From a checkpoint of a small image diffusion model: arch unet.
Rows from block 3 of a small image diffusion model, named by matrix and row number. Rows with one number belong to one channel. Each number is 128 + 32 x the weight over its row's rms, rounded and kept within 0 to 255. All counts start at 0. Numbers have three digits each.
After each channel's rows are labels from the 100 images, of 14848 (inputs lightly noised), where the channel reaches its highest value: "responds to" is what is common among them. Only what is clearly more common there than usual is listed. The data: small renderings of single solids in any pose. In brackets: how many of the 100, against the usual share in percent.
# convs0: first 3x3 conv (model.mid.0.convs.0.weight, 192x192x3x3, standardized in use, each kernel summed), inputs 96-191
# convs1: second 3x3 conv (model.mid.0.convs.1.weight, 192x192x3x3, standardized in use, transposed, each kernel summed), outputs 96-191

convs0.181:065127135166143143110139107094157134092137204146089164139112155126106097123131128154158036108129107094133071075159165136144154086085088131108085152156157173173046149171172124114144146096137190161170208111104188131163062112167133165115131129160143164158064131157153115133101128122132118111
convs1.181:153117147131141153153128079182214108201125077130186132173106104126033119145157103121128125093092164141054169146134066168153169110148118173129082186160106102085182110090124175127140104086102069110097114130169178154090122159155130126156137105153145056087182183088151106128188135119168109131
responds to: torus (32 vs 4.1)

convs0.43:135111126097112124105083181093137107105088139159096144180124139123173153150114110110193111077110112088139127159125130120065109185124160121143133124102156155138152126126091123142102070156142088094084138171053082077175135090079175197104150110128117147135122117129163107199127202110133149140
convs1.43:153131147133141129175166096102092137137084194118127141139128165139125163148132146181171172159091132187157117076102111100160218154101076133094086108141099118138155062104136174153083126166167163091172139150141103145130109103106083119089105102086136108074099081110171173159102153164102097101
responds to: white (45 vs 8.3)

convs0.2:122050108130127130105113099116034171094075107081096099081097099156112102190168162127152112141137172113114118119125184118160143126070151123134111147154104111098132174154150108105089166084156124128112151101141140168126138183119170068151089104177136178176138143125172189118115123216110142164
convs1.2:141119114088129074175169167153111128199126130169106176152161159099133153153093117142118115126161109100160127138166082100032138162191160076100103089114150155164115122119186106118132114114137107128192128159081144133103142119098110166106079093138123125139114120146114127127111133117139171128
responds to: white (29 vs 8.3)

convs0.23:114128081154148122151127102088159106122080115126133191083116111144114156121141168133054078192156141108090153145124128141151099118144091150164135136138173114157155157092087099114122111117126151051129177187138162140095092125139142092129046099133070086121107148087158062078139119104127098078
convs1.23:147155170139139113129114130094198102122139181150104111194062093117169094132142108086120132086089167088137124105204154095097165131101089101062160130157089132120112127073152165149151143102134144186103117134109108107133159176152113081145169203117126121108170087102064157115137151122163140184
responds to: white (25 vs 8.3)

convs0.179:123146105124200104143149196165140135166112087137187146104136115144165133137120152115124154090155131093138153166140191126136114157185114181092176207130090102114126166104127132137087081165158159122152133157126181162111106152097146081082062098118112066118121102109102101084127073115142088109
convs1.179:106166173178109142178097145145143150080140119120120145143105132117095084141144123200101073103092131109102123147137108148138142089086188104121140121113166147097132125126113174145149106129097093135157136155104136087146117162146151099167168122172130153110153158137157148192155162098123156197
responds to: grey (25 vs 8.5)

convs0.57:133155128170225163179139126156073125100149193114088123150170163156160137125120109106086075149127114119097115139121114125117111182089173132137131114152065125100126137136161127152141140164096086109116172140146148110079119089073094124086102144113120001132167093044107153106156118075058100099
convs1.57:125098132154085147126084116171117130144158095073132094142162091131099132144092133147132074144126114071172097128147077100155211075147065152102147139106181105077095118133104167095171107104148096120143122116133140117206136121188125114207108139113114127104127091173141109129177151241166138127
responds to: black (31 vs 8.6)

convs0.163:061146217165124087100169124112171112116110082139090136144097132103146155116139133145141145095126145056111117138163103126073162115143122090164113131139169123119103126135181065184173182121112128101135167154181137122162109093124155102088121090149177104121118115115146104075155124189054082155
convs1.163:222126118098130137171142119154106156124104134167119102104167130151149120137117153121123117157136117117251133174137117128121115167177125143106158153116115138154104166125115133124160188112136134150135068100089129149130122132165131159135132144106094166148153114178129180163084131148189160115
responds to: blue (35 vs 8.1)

convs0.171:147097106145143144104098136146158154131129093144191130132131177089157106108165118116161141175108166180146186103105154096163111188099145189120152106096160134118136207115079138130121172119107184161123113111126104131130083080094137167111128121103146141102139121128138160120094078128093126130
convs1.171:121172142085157099149177137141192153116119166140081188104159163066136114117111112103145148141078133096111146087098101082132124098183115189147183114127105158137088080118143129151098143086133089103135074090066187135145134145175148126138170113125125184141133177156172072118058151125125126120
responds to: metallic (82 vs 33.8); sphere (37 vs 4.2)

convs0.56:131162146136098165133151171177112184149135177150048170122137126129129161145171089136129117150100129158117126111099112116184149148102093104149075165132128089133154138187151148115129143106136171101135158106191146114089098104115069145097151122160104098073124121125067098137174150159072117055
convs1.56:165116119104134155126156109115161096082122096111187090101202057113154126098094176106164153087075094123162162111149038164131097143138136107089157140117120122122104122129169092140146102090090110079144115097139173128137150225157210088121108118108099133208133122192103056079099093120135095090
responds to: white (40 vs 8.3)

convs0.132:133160148154176121147142157176153184127169149119142168098138152153142105130121100107081052093149102100113080098101116125123149113127084038114108144177147130179107164127106117121118131131124116116140134143163127130125101138064168154088178096169143107131154118174111108172093164113131171078
convs1.132:133167113068127087181126077221127198158089130119133158175101053110111094154109138183119134123090097141118144161147121112142183166113097155134087091142132134103132146112104147101136136154156123138092172124071208128102127108114139094183128158104168129108123167125128075141139117092135123108
responds to: torus (28 vs 4.1)

convs0.34:145146151175137107127176101130141138197168105092133115173170153111109077151114127107145073118084126146122116118164135071113151048113130155114118126128094032108172162134133124073117094107129139160148038117135110108141157155136152118116115169133150094128125143099124173095205140110132158132
convs1.34:114113152124100104101112144109123120112050187196143151107153108107099138106195058109131150076081159150093092159082100207169082172102149094119149097111094117126182147143174080168129117089102124110166139153156191162140141123108079108058149129109143167122101111110124137074073127097154112070
responds to: blue (25 vs 8.1)

convs0.160:182147211190111144123172142157182104162092186134175142195193166139128191137101119126157199174091165133124100126097136109139121138094143199127101137095161131163204151127125073141165101156097123166138139163163158136150145109122102103159082108048136165088080116111114138110122133114072175138
convs1.160:144120113078177152129102160139115089144177122103141117092124126129086156174160156210116151102101106113162096057150071051124157149122078119149161120110125082154113155088103147149145121102074107176169079108098129165096146139119157165186149138162104138071095172145120038113094116139116108156
responds to: metallic (63 vs 33.8); white (44 vs 8.3)

convs0.51:090078104065071120145235059103111102143117157138073125094132096113094104159091101120128053156113139124062083094132077192088101119125182155150099117171097192201130125126100105091122122108115113082067129138129120077182091105120164159097098108156161132170123123184165145101122162126150095101
convs1.51:118108036104141160126088138103137166086130153073157073117209095128144182121139129085147133129181162117108095114132115117159139135166136139167149131122064099195116115114093091142127149155149156099089133159160152170100073140164134162152141180102058159127143141120138149096121095166113122182
responds to: metallic (74 vs 33.8)

convs0.72:125120105177123111083132111141175138162127087134155102148079138117163136090074144124092138157128109092130093132152127119133097086149126123154111107118145084121097105132151120186106071060169091114171139151080130141045098083197202118109176159128151157145159154091135148175085125100136073172
convs1.72:029127138123127104120097115099117108126145116123145123089093095138072136105094130088165107130130101171162142113133112125121120174115187148087178136112122172176120134128106144070109140171058154144118153162151092154175126193079091111168085162095185093152108144133085130057189142065139076152
responds to: teal (25 vs 8.2)

convs0.123:058085186118143145092135125083176126106163165170125089148159092111126151175160140154091098101211080137114162207134119090110146099181169154160095031138093155092141129147136125118118155084190132041164124176164177117147123146106059155126164149115125072181166121131130174121146103120155117153
convs1.123:160187132164130111102157161132171120105143114109129126168101135205072139159095131117163116142058166159153101080102111148104162149093129097135119102124162123125085144076111150137117127137069133130089166158102087127186143098158132132123188145123103177165100191139127136156162164084104179098
responds to: blue (26 vs 8.1)

convs0.11:140156125115056182089101113122110101075154135068085111121102136099105168105127097146134046130140175133137125101129068152093131138101134107103138110140094092105086137174074160128121182149110132090133109120115111127135097132059096116103188155093111089175167112201094091104154137144121150160
convs1.11:119123105130152159121132074098163177091149125130080086149125147073121134100096065068151135081116162113123134161133172096090177139136059186086123152136171074183144150132114109080096130150140140067139123160117085126126185102123099142102076140098167183102089112106098100093088111147142107124
responds to: white (26 vs 8.3)

convs0.6:108096127124150141116145153176137151134121167141116202085117177102114092110141127096089111128130096224077138116135152145160129190066136133141129118140114111133155092124157112074145098092115164098155124149135155116108115155086152101180124106143105139138142138143161117129124109141138149107
convs1.6:116145111109122130136148136139080025110178104065103100168115176157144142162125120146162118140148077067178139146130101114083104118191110106139083131109078138123154173096079129098087162095163127174153081129116082108149101079141139126118168179155091191118100125153099126186176125113101150146
responds to: capsule (25 vs 4.2)

convs0.89:056108146108087128057141106113060099148118096142175074123094152084078130135123141111172107161128157087170079125083100200128134120159120080096174197085151162111124088172143140096090177168121032127124141162117133152105143165102125179134155146108106154147193152145078177132151184122190133125
convs1.89:114130116181123131141153133134150107160144128159103180055065149151121145128148129100160084113126147144167091140150112085150108174132146185154089129140120150105180125052139156138082080093072152160178135112081164141156124081119109157164143072115166190212102120115125106071165126120156126103
responds to: white (29 vs 8.3)

convs0.30:157132066201126173134121131100131124121137132112120118134129141211148203088105153125051123183148129128199112069108134104174153119084192151161102085108094061076085135103170148116151141093091121137123134127137107140165105106127074142117109104112132138069197148117150139078112156107094107156
convs1.30:057144180102129146129118124159092106145146176112151115102119161113210096075092126135178127094118119144157155139141104170089155094143131150043175137083080150143131137179151156150165089190170116077178142133147128121143155158119115138130137179147120102112141088147068123102145111111144146081
responds to: white (60 vs 8.3)

convs0.119:167128164175119123170178094128160093122120182140191104170148100192146153095143112069124153151167092115115106152142166081111088137172117093126142136178097111099174167108187112085083079121113154144120186170180122156125136116128149111085052097108100166128107044149072079065121154145104090095
convs1.119:111101105095181096121094178117161151172099109123136088118090160146159121163141133220129099162100107134175144080042108110106161136046134108081128083096118124121134096101096202134092142098097128122166101098166077187114160179080094088118144132112131136133088142119195110152126137077114060110
responds to: metallic (67 vs 33.8); white (50 vs 8.3)

convs0.140:139135130134109174120102109097164108118150137110133169096169148132191173093155154117103000146181098142146194126136076101149112117146161169189127123136091107107090162101130083139111111095142144078163078126084123105087166143117255130159123099107177124123106156095173101118124126094151112193
convs1.140:043188142167136085154161081179143149110132147104187112093107097132118081157101127063093199125110139103110135129139189178153206122141071122146064105118119162128129105069105174089175161147075114172119181145176168169093157131093052124130156203153098118109125142078105127139153126087136178063
responds to: spring (26 vs 4.3); chain link (25 vs 4.3)

convs0.4:149090157076148112139134159126141100063114149167134158135130097125063151145133124167091100138090132132112161096184184150085057124133168101148113134117166132129108164098125023159135154081133086111102130130127146140116105113146156158145123115181133190118153082180180074122098104109122130159
convs1.4:169196160167133150082171131116071114161099105129134080083168162078128098185144126112185110154178145121139164159100140118101189092152100137114123089118102148087061096140083150085190161113130147085110114095114128095125102151163085086125143161105115064147157122108084115158197138115202119086
responds to: blue (26 vs 8.1)

convs0.35:108123182094126145154127151105100117094111112179143161135077159161119140119091139098108195153075150113170087156137098092128133173091123157142143114112145124124118098206085210133101126105099104073113133123123129123123142115135155101104085155135227157141170179134133144085160120125145128141
convs1.35:120115120141085080049118171145137075156140164058100077116171090108110129115140135090148145083171111148126181135135201171144115140130128131095095145176104099120174128122120041138073126115161132132136090172156132156105134089111115157088178135114106125114127073159094165128092124163108148096
responds to: teal (25 vs 8.2)

convs0.87:134111127124086123161148107101146106166141042137191084114073115186107119136134112117113131103133081092150045131085120154123100144135063156191131148053146187068164109171114145101076121142181121151103092020149116135143148146140102104107121141133144133106134154133118114196122150175127121118
convs1.87:167126071100194119161149093100093166103140159135134143115087076176198135119095194094104169116094090153132097145161093184215079179101088066143138176184158090112138238084139149134078129095149157150129130140141193094085128122139091131157141116141099093128127067131102167124119144138099125129
responds to: jack (29 vs 4.2)

convs0.79:191147144102050129083131123081150162105087112152103119138121075114103205122082120146203122108125156117126118169108113069134147187144196096134143141102163170145102152134093097106131178156124068043151154138130149130118186166092161112106147092120165099164091137116121155092176157095158058140
convs1.79:072088120129156118124125180191123088176126134131136123080190166163128142167154123083171158146135059151145128116122114105124083146110110127101158071169097170135079108098160134116087133066132185102133113119079166124131097099159081140205150139098135118105173112112148143083130075103112137110
responds to: black (28 vs 8.6)

convs0.189:128094099149125128177130163175121067123135165203071155076075148134093126136138130134104131093205102087139154131146189119106097152097111170123121137129107093084077166076158121100147123052146103134129113100078116092165157184110094098124126163152184129111167107123184149147109055069117145158
convs1.189:059174191125185145097147149129051128155062080096178169114183140143094092165132081128093120103089153088094112156123147139176112138155190112133163076118189111204193089111103108142108120110167109093126109136149151160113102060094148152119145145149128150124109131124151130116080179141093192135
responds to: blue (30 vs 8.1)

convs0.151:130148163089146129159171155105154121084084159153120148137122147121143170127134110130119176157144122110118081119112111145144156160128084152165127101136067135107096113145096160083061126099054107089126124143158155063079090119106116119137117141219122171191158135148156128201209109145125123127
convs1.151:140128060100093150088144123125131108110132134098101091130203153158143102079121105089160046093154155116153061151143121092126116085115114107149166175100180129152177111159147091163113173165165108122159118173109144117168140072198126140124110145103139117156140154149063171088054148103159123104
responds to: black (48 vs 8.6); grey (30 vs 8.5)